Weights of a small image captioner.
Model: 16.6M parameters, encoder arch swin, encoder patch size [4, 4], decoder norm layernorm.
Training: nadamw at rate 0.00073, 6400 steps, batches of 48.
Data: 195000 training examples, 1.6 epochs.
Rows from block 3 of the image encoder of a small image captioner, named by matrix and row number. Rows with one number within an expert belong to one neuron, the router's apart. Each number is 128 + 24 x the weight over its row's rms, rounded and kept within 0 to 255. All counts start at 0. Numbers have three digits each. After the name is the row's rms in percent of the matrix's.
After each expert's rows are labels from the 100 images, of 14976, where the router gives the expert most weight on average: "top examples" is what is common among them; "patch colour" is the nearest of a few named colours to the mean colour under the peak. Only what is clearly more common there than usual is listed. The data: rendered scenes of toy objects such as cars, trees, mugs and chairs.
# router: router (encoder.blocks.3.mlp.router.weight, 16x160), inputs 54-107
# gate: expert gate (encoder.blocks.3.mlp.gate, 16x32x160), inputs 54-107
# up: expert up (encoder.blocks.3.mlp.up, 16x32x160), inputs 54-107
# down: expert down (encoder.blocks.3.mlp.down, 16x160x32, transposed), outputs 54-107

# expert 14
router.14 087:103153097105041152124063108128139108113140134132132126144149151126084109162134096166100179142128091172144086145142086133130056123153123137165137153138086122119106
gate.4 110:108100173121098128138104128123135084121156121155109143137147102169141092138157109126118204148186113151085129137180116157154146100155094146102143105139115102122151
up.4 113:114088126139104120124080118117116136127159100159102106097148135142138117165130113115070195168142118119096091179107123138136139135077074126107113157149124099080140
down.4 097:076138148137167137127152135154142101132144110100135140164129121137120108148138102178121110134183166137136103144063113182104161165155149146123048136150114087155106
gate.5 083:165143076139106124144140163122102133117128117100160133125137127078127134080128088102104101128085101115154121125076146133108090157175153120130083103097119137134151
up.5 101:161180115161119121118115172129132124103102132118113115127134132106123163042133120129138123134103140123146108146106146094104118124172087134146082127106160138130107
down.5 108:117127096112153163151125157171130094145148113143140130156111133164105069141167109151119126119132149154094121175167120134162129136087099158115100128105180124192120
gate.6 100:095160114168169149155126134147091097131092143135149108112101108160123115128138126126118110090118109117131130139135116149154094137128117148145165116127136125146092
up.6 102:121138105135078160125125092113091085112087103141122140098092150151133145137131149129108098167138115163099157084098143130158127117113123100114166139131137159178136
down.6 100:145128112133119164147100097100135112124094080150068123121112124116143089090149142098137164167154100142117192141096093104119157124137131142105094121117143109112126
gate.7 086:118129122088110132108129135093157141130087086129121091115135106149124076125119175077159127145121096142122163126091122104101091088126133131115181116108116111124121
up.7 085:113138154087173135133112149095136115129150190147125129156137084121147107124165088149128121135149130171104177145152157136087148128114127118125175145117135146148148
down.7 092:106191124141143091117138145115157128139136115105107104141128161165103132152101103125110099142083113133144120132133121115095132121166145099112113108140170136103110
gate.8 102:078173092109135156160135107149076171095106153153152140125155125141115075152169117124099108163107114113115143169130108163163153137134124113187139138151164136144160
up.8 102:118121130159086131131088111088114113134120123133121125089098153133162131140135135105135136126152102139111160151099140118095145116139138149080170156115137143141098
down.8 101:134120146175125116157096122163161151101117115137111155127149112157109117122114134115133121114152125096145145126096113144109096110110137170125155147128096114129142
gate.9 070:149192125157127108102127164135149107125124119123120127117150132082154108098138111176163110112138120145121143117105112118100064095088072115085108154100108171113113
up.9 071:115123138104127163117100099078133107123151171061118127119144117141140135155135140131154138125158108109148151126118117117108161112154109080110155117133128173116126
down.9 088:130092114119159127134100107116111140101143150074134106104146119133123090114105136158147130163083111098132104107134081125128119140090124150090144143113113150128084
top examples: count: one; yellow object; its colour: yellow
patch colour: black

# expert 11
router.11 089:140174076106127106123090115127136138148151085181123130098119103108128103157156115126142134152122120153104084151132183118164116103101128123155104123108112124089156
gate.4 098:142128171133116099168137153122155112121122096132101143145149103113106135128147139126122132131113135158101137112141111119101141149145125037154137114144144138161155
up.4 095:170142119120123130111092084096119083123166165101102137132113105151148149113131118116150162097143128057140119143092124133113112119141102177130137139142113163092096
down.4 094:117142129100150143115078157163137105151186160105126144117119118122132163146118122145169108148115145081155133143133129106095140123143081132133096153154180132106163
gate.5 096:142134161151126109134141136161149153120161161127133110163125113130156126188102139140103105134127126134194143148104160150100129108146155069123121137074107128114162
up.5 109:118161117195137137135146142122132124115120174131125128130098150107090139106153099150112137096128130107163097137120115145112125106146135160139104172069103115100146
down.5 099:120136138111159114140126117129142137137145152145137108178197121100149117105098078082133167126167150131121153118152148179096126075165163115132093096151130154081107
gate.6 108:142134136142157091143131133111122125097143141120109127102113097128137163148121178112136129148129147096128116086128096145084133130126090137113130147123143118104112
up.6 096:103116164174117152111120158158083109126155125114170117129113159144122148084117136093128136141099129110182134114107094107141099125097148132129138093109090161079112
down.6 101:148114131123144163098082136129149126126123108129089154150091135127151119130129154135112171097141121138090157088126176160124104071123132106126112145104131140163150
gate.7 087:162146167138093115120090147135141149101096112138091104134140146139119158138148125099106088119146166145175129162091162132140124145116159145136135121110116097112134
up.7 086:110108113068124113149109153161113138123114139144147118114054101142126112089116150141146143113124056134119114120124077094104090137162087135131115109116119144142110
down.7 096:123129154099114158132128194096138133106148152127133138119139110106134171112104097128120108137099131132120131170114141155106116134161134087132113140101118099093166
gate.8 078:110093129169159080123102156125130145128107130108096146142103154160141151154183137109188121148096139075107133082152105128097109163136155102166194109098126141152159
up.8 081:122119174102133178164170133145131136098165138179117106118134122148119095187144117114117124109104113138130141166113124150150136073099149131129096143159119153120089
down.8 093:172118145126099154156133143114147136090136117160156117101120102146122097117130147201123111119075102123149123147078156124127097153148111143097149111149103137102148
gate.9 117:078162128137110135099081140147112119119132137167163125143132120134151132086163104108147172114120122100163176160140148108093104125123131141110135093144085157107136
up.9 106:138116111159143113165105133107142149102132123090125100085134114117128130145083150124104101139133135102110104131138139163144135123125129111093108119132174117158126
down.9 108:144146129137122098110122139156165112136127145150145107135146132123132117102110141110189170138122116150164109177088133119118102159121143124070115151081137131085101
top examples: count: one; orange object; its colour: orange; its colour: brown
patch colour: white

# expert 9
router.9 091:113163111108115111146110158083150131122139091150139164148101140150104145175131127157109153145119147125123130122126136142131076137130117134153160120168097136142106
gate.4 079:117131156136145157097143170098135132136134111150142104148094123117166131086170155097132138156138116114111166113137140167156078103166092171156175141096118140122089
up.4 079:112118117136199133120099105160110087136168133141136134122105124141093172138100127140111141116119139170155105110122141095114143125125150118118107126155144104136181
down.4 093:156142142140107182105169133091113126152103098131120141122181144126129119174120161149130147126090146113159126120156134133119151115114139148127106153146118166098157
gate.5 149:102119156112112110129146121065169106120091183136120141128125138141137108128147134128110154163117170106103154104171127112134139107147105174169160126159116101159151
up.5 153:137109148088119152166147125155126173171143093100103120089129144123142127112116147137113092121120103165123122122131088133134125115149144109080127120096130101101161
down.5 120:153140112140129154139153161082148129109140115131137103132126136082153066129176122161105142161151102177123125129153139121137095114144149180128156142108116140140114
gate.6 075:123118132082085058164157070094151113091111112162179095130079116140119124135146162144163162159155132100124139117146139095105104172144139095128153135145155175128156
up.6 074:096182118121123121119159153089104118079142128148147126147112141137154145112150110099135103111147118121123142128126159125135121160131157112137138129158082134154117
down.6 087:107104158133145097140117098082112170136113131096143150138117122148125184110145163122179134160106143102121122124153108112125143120104087144123108152084121138127142
gate.7 087:147166144119132144094138114147122151093130105128191126120135127113105147127126137127155142137122112118143135159099089139110110152142116141092078164101124153087086
up.7 100:133127133086153141162123151167121194144098143085132118154153155123147119081133163111131076131098112157139131083184077146146111158149145135117129096085153098131162
down.7 097:107097191087140116104114084134086122094099116167153115163117138146130158122125139153138124140164120125147148107136111154100139130139109096171143159153131152091134
gate.8 091:127084121104119104131107102080126100142147100106144158126120148131172141108152117127158136137127126143122124134120104120125099102103142128099177158133147129135126
up.8 093:115132078128141124175106129171111108142122129115126102145147112188110124115129174127145119127128117099107133112152127101084084102124151161112132161132160113093122
down.8 094:119148141080150116120154143132119140061093140099095118109141150150158135169125117115101127123097161113118187113123105123165081121157150096145133133132155127179120
gate.9 077:130128093137114113130125141149106150145120126160136148058093092134139161141153097134156115165111207158137162172124157120121097100112161138117102144163156141101100
up.9 076:119107092159118121073122130133117155118126134124132181111104143171106168144150136128135122119121177079131140192126115159158140112091114102072116157156092105104144
down.9 091:097094194143141127167120135090127145130113142131118097092114122156137146110134120087140097148105119101169110122143149145157146094140180096097123132109157094150125
top examples: count: one; yellow object; its colour: yellow
patch colour: brown; red

# expert 13
router.13 114:083101132124139155133134169107134098096134114150109103094108127115090103115145134142146151153119146120144101108149095087134101117171151137082105138194138125176116
gate.4 127:118124130127113079127095122137100135114157152097106102157126144142122139076182160120146114097106108135147170103108119129106130119154143120173146158119157145137179
up.4 124:103143152108154118117153108117130148088138128114103162124110149122127162073165127158149096072130144129152146140102142121146136115128151139153122159170120140085192
down.4 113:137161109117142138085110112140099149173143078133130123150128151133124098161150178138130124134117167138154101154093116130149107122125135112134137124117198066140144
gate.5 078:154109118103148070172117121116155150167144149157128095133183148105181121098125116115110202156125098150118124105134150149113114113117079137145143105115114133119136
up.5 082:142141148122149086156118120113162128141154088146144118175105149135142089135162146134140151123129152146151097151136134111146132121154104157130113108091122079145147
down.5 083:114132173113146114128150105131157153098142123189127137130117118158143136131120160083159140112127148140182159139092105131171134148156169135135094107112124125101136
gate.6 137:098108138100134122163141109128136089175107119102109159118138165132115117117126131140113138163109115163102118118191137077157148149120091095112141114150114079178175
up.6 131:148133153115133098125131166145148105141127114091126119175119153093112098096112117136126135138115110186126127100153108153143147132112069107109154107127136127174108
down.6 117:149169115145154152091108154129145110109114088113138189100129112127126133144147094126135141068088103154137070138125108089148165148147147085096104127132141140112150
gate.7 078:160118160113125122152126092153125135155172176116156078119165129090173082099129165117116147133140095125130079124127147148137126111137110128106108120051114108147049
up.7 080:079163132159114149086118130116097091130148141149138105109139118150137165133114129123108141125161075149115149138135169155093120125125097144133178123148115164117109
down.7 090:118176146162128140126139129165098113117157162148095098084098099129130144166118123143115094126094138138143117112134131122115157124137152156134184072132094153123107
gate.8 093:107110149148178132100119117076143144088090101143140143107107139144151134154079126114142088082165158061159165135115134164134141121092121097142151153124119150148088
up.8 075:070099099136164136104144142178176129086122167142100101120177158151146182106148101138113115108070143110147136152155085112116151132120133120146126108125101144125113
down.8 088:117134112046167131148141118124146145154121110118101100127136145114164135099135102139129109132145144101154153156075155132127154149124128119107124156118156089097152
gate.9 099:112128090172112105110117088096081104095130161164119159118099159126123123140161120128135178121158107121115099110141150162099152115092131103186098144153069143159153
up.9 100:111124110139105106116147106121113105131162153161117167141075139120098159129173104103131134126156108133119123108152130158114152104095116085145123159160067152169157
down.9 106:120101154093132181136148125130163153136149096149144101162169157139161129124116123124100142079113143114104164124083124123117114093143150123079110111133163115098161
top examples: count: one; ladder
patch colour: pink

# expert 4
router.4 088:094173109080150115128120146142139124145137121126149152145117136120102113159143130197126109096166167119113117128101123122133147108121110115094110131130094100139099
gate.4 084:175120081121151147149155086097158160116097103100086107184098175092102100142123184140147102120147124103100120136087156124147121136133125131128132096099136129132147
up.4 094:115161131168084143135156140097142107142159112160110163146136102130116145149130147150107154131183142102118153101144149102132127101151122135140151127133156166116136
down.4 095:113111095113151133141109153098115146153120165139111149143105117130156149116176126170114134116145111152123115119142127097116173115122153136134120111114202111124137
gate.5 103:142078140091121122139124110152109133132116134130137113084148136130139152161066082125121120152136131148129124112123142105152147141095103133088159133112087159092141
up.5 109:106196086137150135131124125118134118163145116095154129169115114094117092147175135178129107085105109135155123138101124178154096147158154124141108130156177096143145
down.5 105:145162136108127100198150162156137124135137123153130116160092104141190131124141118176175170142162151140129090100136081110129146144099105125112136135108124154153149
gate.6 085:123169106128116139077135098137120121122098103089116111136131146136134136161104139168132110136147091139124130166111119170134172142119141103111118152149119134153103
up.6 086:099143132100138103133166137144154130110103131110113129155137162151183134210123123142121113131135129116125145099118105183115149166085129081136139124140161116163101
down.6 095:080126178101120085152100122149104155115129131116111089135131053174138129138128103105139151091110144115148139144116109133164137156130169119101142116106121131127134
gate.7 074:156073122107121118095123130128119131181109073156136158106114123136140124146129146154143092126178164139144097110098104134123102114124110126108131108081184075147117
up.7 071:114114151139120150118132126137094136079129083108134146121136141153093143118137173167147155123113144116113122146126117093099149149098122119085134107121091139091162
down.7 097:097109129114117129132136092146124131083102126136135095165149123136133100139141125116142151132137153162144120117116111157143126144083150124148125070144144138108124
gate.8 081:104127126075139092112092157115163116120129146129150128075209095139163167123141117116153131129161135125109138131133162116141146151104110162082182143101112126110107
up.8 077:106156140129129104112101131148136118117144171119078190111119124125133144147131126133161110123172126124077111117163102123139143172109110127098152108134076162130126
down.8 089:118144103105069138167113118146200119157137159148150114127125103153123171118116141134128144136131123149142136133130110109150135135123117125093134153075104079095106
gate.9 073:129132146153130136128167094133137130136149128113115116156148122106147172104124184143167106122137126126120100118128120140104143158167120148148101109104120116137126
up.9 076:110129136130165139144143129117143137145155109077133133070102149170115178148132100167085089168153133155116151124168134125129152150147092112154174106128171139172119
down.9 081:118161102090100130116156110148098130133149157173134111135100145143132109138145195144156134148142119081137123124125138121138094104127099154155121115111136155117121
top examples: count: one; brown object; its colour: brown
patch colour: brown; black

# expert 5
router.5 091:131136098095131106162142131161160162118151130147103122118106143137144147158150090107075115115136109177112126168155104173119068100098121130123097149133092132110087
gate.4 086:118133097145081142169147123111143102169117114111099173116074127154125119168115075164104145145132143135103136122096138150151132120132121108117141122110109165163107
up.4 082:141105158102150142109102132139092145125120144132136097146175078118129122081139125074174147109130126145135124136131136137106151125145127122143141098120168139103168
down.4 095:120130114136124117129121155109154120150102143098157133099174093123135143120100113104107155115129139121109158110141149083140142166077137161145125121129130164134140
gate.5 087:114097157078119099119119119122139135136134134145148087151147128110151120153092121114148126135098131120133162128132121160112170120129114185135116117103082137115122
up.5 077:107158118134139102168150146087150139138091125153092137152151134130112143095149136137138128117162100098110106152083168113123088091126125135152068132162130143156124
down.5 090:113176138152105135122113174108126107130087152149103130122140117134094132140098132077148128155136117152128133072101169114140082104126142101092116132161126145133095
gate.6 080:138151057178103146123153120098131135158089148158102144097095145091102115123143139154080099146131141121145156148106166131171113152109129135147137110151162161150133
up.6 083:133123186117158132123102146112101131122163110129195118156151121165128110144114142111138124117128132127179147111134101106128168170134119115136147100104098121112130
down.6 090:121188131090133112150171188134136131121075126080121104153125097161112116120090134117120132123083089141090122119143139091129124163145135107154127096131135148110073
gate.7 143:146127171131129139122141131144092166114136100118131102100109119104153132102154122083153128173131108100165175111165116150136123121077078175123183162113088145094136
up.7 151:114119125116140150126151109159077154101133163121158084112133120123168117127132095086168121141097099110141158110177137141129147128106101142138151140096097149129127
down.7 121:169095126108135151134128122124143181121126150119118122137108162140155100129171149163122116127115138135140055182124139126149142097170107153129079126081131104126138
gate.8 096:103152138131110117127122177129093119159148130123149101103119128141088131187119125119110128192161158115122152136166109154142132128123130163129131114129100108140120
up.8 093:158122091142157093137128095166178119097116125087172129147126129109114143102134137089154085070100113125162148124110123132142120165136172115124149132098157146107113
down.8 101:133155101106129107160148139129112110109130134090148110143126142122144111103114126145160152151119116135127138142127109110124119156153091145053103172146144127126112
gate.9 087:119181121128125137105131121142097109129120151141146113143146121112113109102146098115126114142105158129151132122134132130166118085132151159145151088095145090141119
up.9 094:145077095100160120129141108128209152114102127153151138128115113127146107126126123130139120139093095153162126122108091080129132145089135127130146176158136190103119
down.9 087:068120108135115085144135119131129116125153095165130151148124122138122137083155139125113151075109096120154166116143083138098135137088156118154089145117149075090173
top examples: count: one; ladder; largest object: ladder; its colour: orange
patch colour: green

# expert 3
router.3 102:126125135115151098108128129092175145160151195104121123172144159084120139107125126143090122124125147146131135118143135167164117112170089136125122112121117123123137
gate.4 078:148133147137142164144141150099112143086110161110152099138153124111131046097123151060141131127138153104160162084085100104123074118145151169106151085105117175126084
up.4 080:116129108121119169125133135146134103124198144111134109156162100123142123127118149109103136119129123120154140113121119129088148104110129110122157111120134128095126
down.4 086:137149078094113133123145130151071101109151178073202095086113123128107128156135111144135144158137140150186120141117124143172128150090094138139120147123134172113105
gate.5 069:146117129128170136081112105103133157088111141152157087098106141145144116142116163130146117146143122111193210115084152141131122130103159082118138125119120125114128
up.5 073:133150146128088105110132140099089122113154125120130123139112117097127118136169111127101132131111131152126106180084132143122143154134095159134149150118120130139137
down.5 088:165182144144116126139122099125122113071158136125151158125137111135151174128141141133122119159145124141152110116088138133117140134131140135130124137130093074131105
gate.6 108:128143153124093125121132121073120118134100144125124133118114103055153102142132111087125167102133131134142138090143158115129103121111095184145126101112151149178145
up.6 100:130158146112110109078136148110153110131139100137153129143135128117105093105150154157100087136108172170106089078152121142145125148159137107176129109112150147173115
down.6 108:132134177129110125110111157155151102122085117117101142126126125140092102153116110114109115102114160097121097072150142088130168134128154119147167105137119134146134
gate.7 090:101118133146110109136137112155126127160183122146102125145173107132075118148147142130108122114115098179152120091158156111155164118124115140179119148145117153131114
up.7 095:135152102127121137114125119109139141118091159151109117150140118142151146108136130146165110106136128090096174137117133139113134147158134117121149139115161095159119
down.7 099:140122114089140132151115073099158110149111117139100120065107142145172103130138117122061126144135119101116151120146148154121139120124096088079116114168159139146126
gate.8 081:166100137153145142136118127100125105104116105118089158091103130160115135126123133134140132181126159091114136075124138087117121171163083139097130133164096089148122
up.8 087:144171172130112104148131142080091121092091142103122121123087118082108128121142133089165153181104158145092105108097105164146094104115127150130125160118139146157095
down.8 094:098113089119123125150090140143091139161141171129074145117123121140086121104122099095104147091143106121142139143119143094123116127120124119090107190130143134130103
gate.9 098:106107127131149149107123113127141117156126162131098159118085112185130151197097153132125103147106107103150180130143111114127126127112127075123103115143133128165119
up.9 089:131090120146156113111138089160145152131121131089082159135136102161154171138115145131123101116121123135150129165141153084146099107136140092125104130105118135133083
down.9 098:154152100148142148186156117160144098126116156124131123155122145107143154126101118127095137128102105106140162144144176124139136094139121115179143173145114118133132
top examples: count: one; pink object; its colour: pink; its colour: orange
patch colour: white

# expert 15
router.15 096:154170115104136095096125122091125124130135112111136130152148110171148124140131146151126134123092108112136157126161121148123117120109135112155156139144140107130103
gate.4 095:086120061102118136121139101156138158134168129141143125167172163149163168151135140111114123106100075119151132147082157149073085098136145125117123128125134147083146
up.4 102:172121158157146119146162116064135115115104088113120091121115115142106093112119104180151126110136183110107154152159093102106154189139150106130115151147109110123125
down.4 100:169156123144135125137144105137155136125149123132110117132093128103135127142111142165115123134144096164127084117118119153148156136195118112106145081118133109111136
gate.5 101:118168122153118127120131101091157139106079115097089142131089114114145171068125139125166106122088186119118165119141139146168125131139111113145144132110131084163126
up.5 089:157133126130134102122126111159108087153177116125113135094185122144114106161113084132101165141140098174141096138123124111112153145104129107136119126115141159115103
down.5 107:132129173128137137166103095149080104129092114141139154112109151115132119112119116096155124174148154080131122136133159110103118102080136173137136153146161118121133
gate.6 079:090125131127117146107141116090114136125104147142128128176105157141162146113183094121064140147128146162100120133131115146141136154104091128092099137090112113132109
up.6 092:125170118118105114166116144179124113105145153118148081129112125120084114156084111132128124088087113122137153111171130129100096132119158148103140136158084154110149
down.6 093:174160105095057119114117072129138102132152114129115124109143154124145111093137169153119106163145125181163160119111149155152155103124136156124157138109150125116125
gate.7 131:121141116117124126086128150152153136089117113147106130126107092138105183103140161155174113111110176110150156124103110094116118137150171110142164139136122118132152
up.7 129:157142103139145122137136130131115115155124140104150107152128140134095095142127103124104163141128092152133110145153151155128142140126116132099089115145135142106104
down.7 115:131098151115141135142155118139087125108111118100132140109122109078139108120094113117149103163137102146130146123158151139156097104109098141116100141097138160137125
gate.8 082:108141106116122161147121145151152073121083116113129170154164106072136163133109097073124122108108160135142102141139116126166146105119094148142146124061134155144133
up.8 096:148097135140134138120143116102127126137160153145106159126122126148129117142091133153148160135141092144138147135139135130106148134116145131131110081156127099136130
down.8 101:175145125124136112111102114154108137126106141096198166168089148117143095109143131095157136117125153117123189121139118140139173106124112143129142147120105180162108
gate.9 118:169110164102145099129146145120075152100116119134167133129086127150136125145133111136150129139152107144122122158122106117123143135173136124085078131141083129122183
up.9 122:156099148084127112112114139105120157090131118136140123160110143134121087137139099095157100148125132121150179140138099127108134138180153128097108121135106138110152
down.9 109:134151093171144116161145137113135148129128094122060115130145132112083167135116087149131105108085129111116127135130177134135110152107138141106116190157123104192168
top examples: count: one
patch colour: green

# expert 10
router.10 084:087120083144113095146162141153179133148145122115100170119148135106088095177118127180119173133098157145117165141131126130149125082106138106140120106141092122074093
gate.4 098:120135148106132164126134117161160143120160163139155157119135143094169137127168108150140160109147118118126106123141156099104110114149161195111154163092086151152144
up.4 092:129097082119128116125163106098118083172104159145141086126137131127138101129097151172130116181191141123138096132145161161156116148171099121125138117105190145137098
down.4 096:131111150133109113148172113080112147100175111148115117135116105080068130112156134125129115146143134102135152139162150165141111149138114104134131160148093152108115
gate.5 074:180116109130077133136115160111136069139147136142111105108174112130109125119143121101106146089131132152101135133131092096150152107102125130110132119112137105133120
up.5 073:136142112112131115150188123112139135116122124142108129102151158165102166113156123124119100165149137098156128129113128098108139140115145134151141117138113109128162
down.5 087:132120116126148134105105118100134151147151138114149100131093098086113123130124100143114124159112131164122149122125167073121128085129116093123136127127135148072134
gate.6 086:132128162109140144145140060132091097142145129162107156117138145106103113180120125098143120124167118142105106112095145157106080089151077143065127171073130154109105
up.6 090:148123128103155110106154127129150122140113073106077141124124138144163162108120148147096161152081102168142115126129094111113100157114168119111104130164131128131176
down.6 095:146130167097105099194088133150130126175133137128120130120118168132123135123159150175150154134140126122130141153122149137097158140103121110114117138164116130033164
gate.7 102:179140104121094130157115083132121120126130151116153137101154119098130109162084171118125107153124092141107143114078124153105134156137106130106134122101133115130122
up.7 112:086171119149145136112097079143136115122182135139155100147098146119114114132179095137116152088173139109145114139123140149144151076139119150210110155140128146111126
down.7 126:146123087130152176102125119105163130099099137089172137147122098091117153149101112131142096135117138101125169178148122131156128130156118136144137139113095073148130
gate.8 106:159099122117104128129084128108127151135156132131130128121088084130208117123163121101150128139131126155147198133124097160115123102114116163128147137104089103114134
up.8 111:106072133104170112093133111130141144106124088112133146165164165166136157110111159179111113059137101123170136118101140131127153151105157080154130120128105136127129
down.8 098:114141115125089161136102136145104115115151125126111133177158133143100128118116104143148153126162105139107140133115147125098136106133174136159116127136145141122121
gate.9 102:099089147144109171127105116156128103113137089096109165141171115147123132112161122127126150163117129114153150105139103123118110069085116134121145136129144106104172
up.9 100:173097155110139144153135127086113144119129098106128170108137120117089134089129185100128098111111113122150142172172095136113127130155125093115106120140135129129150
down.9 096:142100124170121142128155106122147123080147136078118115142109146086143160183127115115117089149161152098163123126175130125125097152141156105122134113141129106109129
top examples: count: one; its colour: brown
patch colour: cyan

# expert 6
router.6 111:098091119162106119158093142142114127162126137141115142103123146151139139108130136088094128149161110076107112183116179063142099107141144103127091145126144141173124
gate.4 091:094091139130118098120130147131111111160154165152119107136112107154138110110124109145099157128158147118164134109143160136142113104080141150154153151165116116145106
up.4 098:100124085115111112147129143125150080164147150136129105146124150144149128158161076180118180108128174147121095129148112119127132110116114144120094116140104105115088
down.4 092:128112173114081167141139125131122119105129084143148117144119108119135082175180166128115113129146175152156071158170073102151174155124117145163118112145151128086118
gate.5 079:150091154157113131135113149087146132137102110156159134151058108129108109127149137105113110164172189119116133101113120082111132136154124123155133095132149095167128
up.5 071:134123144122167130078118132145119102113173163107109136078147125133140093138104128149128116117107085122114116124143109159092134115111105152116099127147095166143130
down.5 081:125136154107090117137144111102142103106122120139143160106119142163140088111146159114101144099119147139145140181134133169146100125146147151102132100122125160068151
gate.6 115:093103143139112180166103128159129100172142117158103103100124149164140131142128115149108139142106113120112133103155091098141118085112091146120128068119120147133086
up.6 122:104130133138133149136129140109114091160163104131129104124133145154103094152160141153128158121147120106109151119170091144110127099096107168144115088155127098094091
down.6 117:108139094133153115117083104108152095147156124124175139156090124171141085141153132138136127149111190118122095148152101161100138148142110183171133129162125100119110
gate.7 127:114157120163145136168139108101115104128139118163133141143161150109152120124139097093106104087136112095111137156107162154140084099149127132137169146131140126139167
up.7 120:143136105129181143157152128106160125109094126118118122120145158159122154125096134129139093141108154121117136150114135087172160140160132089092092127141112109098116
down.7 115:122164129108161135110126128083119130124134112159142096160168138181132107119124186166127124119109155135115149103156083121133144158120144119164145126146171124142129
gate.8 076:141088149105128166117120134130147092153095166092122171132146107132142140169101143110125083152168112108108107105155115110123131113126144115089126108106112140160107
up.8 074:139095124098123089125081118111090106137149083156159137129144136097122076129101164089125172142141118142111121143143149127085124137109179138120167179141146214145123
down.8 088:114117137086145090113114132125061132149151095102135117134101156132125099126150142153116110095081147154125159131159083192155152123127162137117141084181142089139126
gate.9 102:142132080121099118120110112146090086146104166102101111107167132154125150134078146114105124162148069153109136063148108110148174178119132109100110117152142165156073
up.9 106:131098155114158128117138111120183146131139107130143163150098137113168111150150140130174161102124162117153148170092144135119107088179148140156140142141115112106190
down.9 103:091123141165133116133115101057175171105124094138136169141094142159125170151153135113158140113129170110155138136131138158149153097116130153142148131148070146145142
top examples: white object; its colour: white; grey object; mushroom
patch colour: pink

# expert 12
router.12 139:128109125136137111112174132122084157096092132121188094149118128122144135089116107104140116122131113140139131105161124140155139157100124115121124129101155105112151
gate.4 103:211116134138152112121134089094114137124136123127161097171131129090096135112126161106122126099175134111155122137116114095124129136114190129183146123114111146097104
up.4 106:172099147128162108140149110112119140122106156108129105139127112141142152078118133125157120130161150123121136134146111102159147170146165120184114158121086138129104
down.4 105:127149137152131125147099138120094120164135107145156159102159109132111118160085116103110114142132153132157120102125099135115136156150109125142085094097131113111089
gate.5 110:108162115162137137101119084153152137131174080156146112177119135163113097177109154123099130126121126119135134158119167170109131083130131137173160118153140123093144
up.5 112:090110135106103106169112176130116151107106144151102158118118151149150148049148070153121107171136153121095165141131158107117103125123101105114121183157128147141158
down.5 105:175132133107128108160089116103160118130160100137150135136123130087141088148135107100140126131143165160150128128121108159151111115170083160141154103096102133107163
gate.6 075:162104110087150134122177178127129127130093150098128130165117112124125108110131104177117112128063134144166085141113107124134156123128129117123102130142148107126146
up.6 075:129132137143132147143106100174115117152158106135125095062117153146127139166112120110167140124156104101115099136158152147131094156125144136122102141139100135144179
down.6 082:140097177130144120070115143111089075108075154146097123087110151120123170142158085124094122140175135156099127139152157116136127125111111116132128134109093191126091
gate.7 092:116146126131118132118108169146109120162188115169121141126159103166095154175116117175118161113157131124135096166109124136105140128124107115119065114162118130083143
up.7 097:165116076125148104133135131165099142120120091144137132136117150167138142140099117145128108130120113155114122137142113146150194155086116123132093117124153077102136
down.7 095:109087150163138178131161088141153147161112124149098124136105098141150107121111148151130112120133136127130147139174145125117113127156144101141117084112118155114075
gate.8 118:152121121119125183131126130195109130152184078122134136123138132143161108175145161132130125158132103170118083128130096128123097090123172135122112114115176130106147
up.8 122:145114114149143083127129093102129128105114150106122108151109118117133143120152116118116123124139154128118127102158117157158162165103109144169136143136080113135091
down.8 122:118144107121137153108103140128119171141108104154131140120148134131179124147165165148119119117101111131149127128132121106087091125128182117099144121168144119115140
gate.9 100:126113139169115122145090098171161117150137094158079162155131117127144112173145141129108132147156102141099118118149169130123110092092124125163137137132096156155126
up.9 110:144098122106107170123119115172097129167203117149146127093149119140140098154130177116112160136154100117140141118137118140100082143151186130159142096106118136122119
down.9 107:129151097143155141114160132150111134125194110138101148161096108169123163171177128160135121145133151091145100166121146134124120107115104108157108154145087108131137
top examples: teal object; count: three; its colour: teal; green object
patch colour: green